{
  "model": "image classifier",
  "dataset": "flat shapes of many kinds, plain or patterned, on busy backdrops",
  "train_examples": 195000,
  "image_size": 24,
  "grayscale": true,
  "crop_scale_min": 1,
  "horizontal_flip": false,
  "translate": 0.06,
  "cutout": 0.25,
  "targets": ["count"],
  "num_classes": 6,
  "arch": "resnet_bottleneck",
  "norm": "batchnorm",
  "activation": "gelu",
  "channel_attention": "se",
  "depths": [4, 4],
  "kernel_size": 3,
  "stem": "single",
  "avg_pool_shortcut": false,
  "widths": [256, 448],
  "mixing": "cutmix",
  "loss": "cross_entropy",
  "head_dropout": 0.1,
  "init": "torch_default",
  "residual_init": "none",
  "optimizer": "muon",
  "muon_scale": "spectral",
  "lr": 0.027,
  "momentum": 0.9,
  "nesterov": false,
  "orthogonalizer": "newton_schulz_5",
  "adamw_lr_other_params": 0.0014,
  "cautious_weight_decay": true,
  "steps": 13400,
  "batch_size": 64,
  "epochs": 4.4,
  "lr_schedule": "wsd",
  "decay_fraction": 0.4,
  "final_lr_fraction": 0.05,
  "warmup_steps": 260,
  "weight_decay": 0.02,
  "adamw_weight_decay_other_params": 0
}
Rows from block 4 of a small image classifier, named by matrix and row number. Rows with one number belong to one channel. Each number is 500 + 25 x the weight over its row's rms, rounded and kept within 0 to 999. All counts start at 0. Numbers have three digits each. After the name is the row's rms in percent of the matrix's.
After each channel's rows are labels from the 100 images, of 14976, where the channel reaches its highest value: "strongest on" is what is common among them; "peak at" is the part of the image that holds the peak. Only what is clearly more common there than usual is listed. The data: flat shapes of many kinds, plain or patterned, on busy backdrops.
# convs1: 3x3 conv, stride 2 (model.blocks.4.convs.1.weight, 112x112x3x3, each kernel summed), inputs 0-111
# convs2: expand pointwise conv (model.blocks.4.convs.2.weight, 448x112x1x1, transposed), outputs 0-111

convs1.109 082:511499499463496512494487467500530464524472527545508499502501502515535489496507549561519515540472512495546517510490510507518500492517509513465500445506507522502491538507507528478511526497478516506512539492499527523465471562478499485519539513498464508559532541522486528462443544482539501513546482480509471517500510540466511492510515503496
convs2.109 093:492482515528500498509484505508501497505531516455499495489488500501491529522496507499504486496605526479498399505498503490504473478494388510519416488503509489492500487440449516492451506495481494516480580481505483477488480480523527543514485510505484509510517497483456482469494490484532505483501499481477492462489485470497515507488500512534
strongest on: count: five; gear
peak at: middle right

convs1.2 099:520496463485495499488517574495527478520514491518540484476527504544501512519510481470498493463526487512510471485509504492498510554472502483443541471499571505461508480535482510552472494477497464481526500498495488480491485506533501489488480566479475502520465511499511476503450499483495492484489487434454469517492473498506485512488470513483
convs2.2 099:515573503470507447502491485450525538485516499480479494495537504508481519492498498504518489540513467501508485536498511494516502508494473450476457517495502453543481487526485500490530526477531511471503494513515498512471499495497491542521509515505504534472491475522485536538531516535499505508503491510498508481474494572499527536496530489531
strongest on: count: one
peak at: centre

convs1.52 086:520517508480520517517466457474497468482470489496508535489491530504491504505525508567501549507457489533527498507494491511516497479510507489493452475500457523519509552521479513444501501484543539473497471492495521519514463542472484482496499481461460488499516522517516501525484541489500494495465497476528442470522495557470549503504465518509
convs2.52 097:506552488500529485495503493491501511486638493486524491486507509505497514511495485482510493513576537464503518477498502513503496524489435513536482466539505457490529485495507464456463532517500480493503535502490506503393505511511515490498465513510488500498507506484529461486467528523487523489513497485476481448479507504491493468479520507529
strongest on: count: five
peak at: middle right; bottom right

convs1.24 128:503481487510541533495469562505501525476458496519506511486492504508531492537511494533498506476510534496493507484494491496486500507483506501501499555463477482495516512510463464514512494498507497483526537512500488524506473544480507521518490508525515485515484530512607523508470544491535526511479562549501466505485503527507490513522488426481
convs2.24 120:521483511489494500504504506479506492489548469451611508503460466502504503500496486528518506565570544516494444511512505503490491473492507487582481500495509613495515533488522553527561508515506503491511514514494501510634544503518497509488489505504530507500498488484523488510545488506455537500498510503495512499537502463507527470503490507485
strongest on: count: one
peak at: bottom centre; centre

convs1.20 095:512502479528549488514485499493492453529450511486490499547496511511561502490512504445512515547494538510485508474512501439507502501550512492504506453527498517454518519516515528513503490496509509510437490497524473483530498492493508522563499520528479501514521494491454491491489477495564495498486492468504484511503502466493441536500498453493
convs2.20 100:492508495497488483522519509516484505499501500477492499495484529525512522454508504483530528540432534500491488506514506489507505505501435486547452509520515485540499527562464488506512519529510502496509517509481474482559483507492506516504509506463519503497497488515488493493485495520480488516500510523505486492505495515482553565483454527517
strongest on: count: five; gear; ring
peak at: centre

convs1.23 096:480453517479480526473455484468501486463497532503509462455504500499473451503457523476553501510530462492500531499503496515494464520466480496496511465508541492469499497501511494546531519493483475494517484491513448472497494468499517467470492514483502495520481530473477533508478522484470499511482518413508463538456505459478514474501510495498
convs2.23 105:474556478489487510516496511516470551519474479479542492514549478527512503531526511504506492500482502521490477502499508491504529492509524485498531504440504449505524506514488472509508495558508506504524534500469489493474508489507508513503454485496499497500482527513503484479498507506458490476484529494488556501517522539476515429477497480556
strongest on: count: one
peak at: centre

convs1.97 093:514498525504466565500519500508499466518513426514483471488511492507511504493513514512485503544499474460493505486505534495545530498488508450463513461508479519513518492510490482449468474525525481507528475494495523514472480469467490492543522522545475512462454504503509487509496475469454481480531493419498534497524516483510463502515484505502
convs2.97 102:522479497527499500496487508493483458489458503483438497503507483501500472499489499473515474519504497455502469472495503466474497498498421510498474483496488484503506450483496456551434478501481496515493490486502493490428496486490494500491484490487492497484506490501495461484472510540488488486494490510494472514483505441497503497506515520481
strongest on: count: five; ring
peak at: bottom right

convs1.96 135:499463508494488517497483507500463507512545504470523507506509489506482505496508519513487515517519489477492496509516497483511516494491470496464542472507635500483509468475482498565496500499493507519495491518476521500418487481487474503490485577513477496515481520496492485488489494519510486482505482430481508507498506479504477481512495486458
convs2.96 117:453617514495501489508495504488491513500459552479453518501483507550486518519504496467465478479508451480488499507512492508484542498483487512510516512475470424490508529497458486459484487497498488509516527531504491476512494489491529509524495513489493505498479501490498521506478511518474494481494553524494492465495516476521511495504478502612
strongest on: count: one
peak at: centre

convs1.101 124:474534459507542526500490563518484496502508473505526525512508519496485494565521510539504510534561503523492502471519501501519505517520493471474507501471541521482507547489462513486525506532491483470536524511500491501493474560527512484501497556518470492494484504522605491488485488497533518480470505472488495494493515515529471506491511494504
convs2.101 105:515546505508488499506489483483465469493588488492488508499501479476501479550491495488504470451495485489483510469503490515514491492502458517508526487473535539488476547441451507469456509502495487494502479528500513509551479506474509505513488488522541502512498510504521512501496477505498591499496518491508503511500504471491536511497490544447
strongest on: count: five
peak at: centre

convs1.73 102:484492502497519513504500530533519494476466497489525525530500511485536492487547512460512536540469520508479513498507506452512502524525500512537494512525428501517502518496526482446529481522508469498485512497520475468498525549476495524507502486540521481510479501492489495507543510480533503497544554463513428509489498450493501517521563528509
convs2.73 093:539497481477512528508501502504490531506513504501529508495457538511498511517479516505473509539520455458494493511499487474490487513509499505589472481503493494471502479532503533519453509481517495493482506478500495513463508515466493534511502503499479507522492482469489495504488481465455451484513477493492486539505505489507514432505444565459
strongest on: count: five
peak at: centre

convs1.45 120:529482498500461495502449539484482488475530503483482497524487487502484517481476510465517464504515504502470470444507473483502525506538487497521555506480588490486510469516489494514509484469515496498506487493488482489501476466582490462493486519511454484495471534481469467478481470504515516493463451563482477479500524481513487501499508517507
convs2.45 103:495508494492492503508509537480505542508478507500494487485479515498498498530499511497515504487529448509514501498490505526502497523517461501467499471486506535461505525513500462505439497517511490479485536485492487510514423502499488499516466489489472512525525499519502487502457541486498494493513551506503488514430526467511491503502493504514
strongest on: count: one
peak at: centre

convs1.35 099:485482489478484500484518540488484523475499498491518490483493507482464531501476479468484502509574522522481462456500482496506520550491508500486516561520513492491471457486507509547480518475447505488522473497531473478474463511455506531466466506516496489486438486500525495489475490525486517511455449543465455493485529490475489503488525490505
convs2.35 102:499580500491488490487500482513526498495514521477553501515512490525510502489486503506507497503451488498520479480494515498489497471495452501472504468608496484521494411532460487483499488498497503472472542511484512508481497487494511515484496494491537502542528503506463496469546485499493516503495461495503503535485485479493460476510495507499
strongest on: count: one
peak at: bottom centre; middle right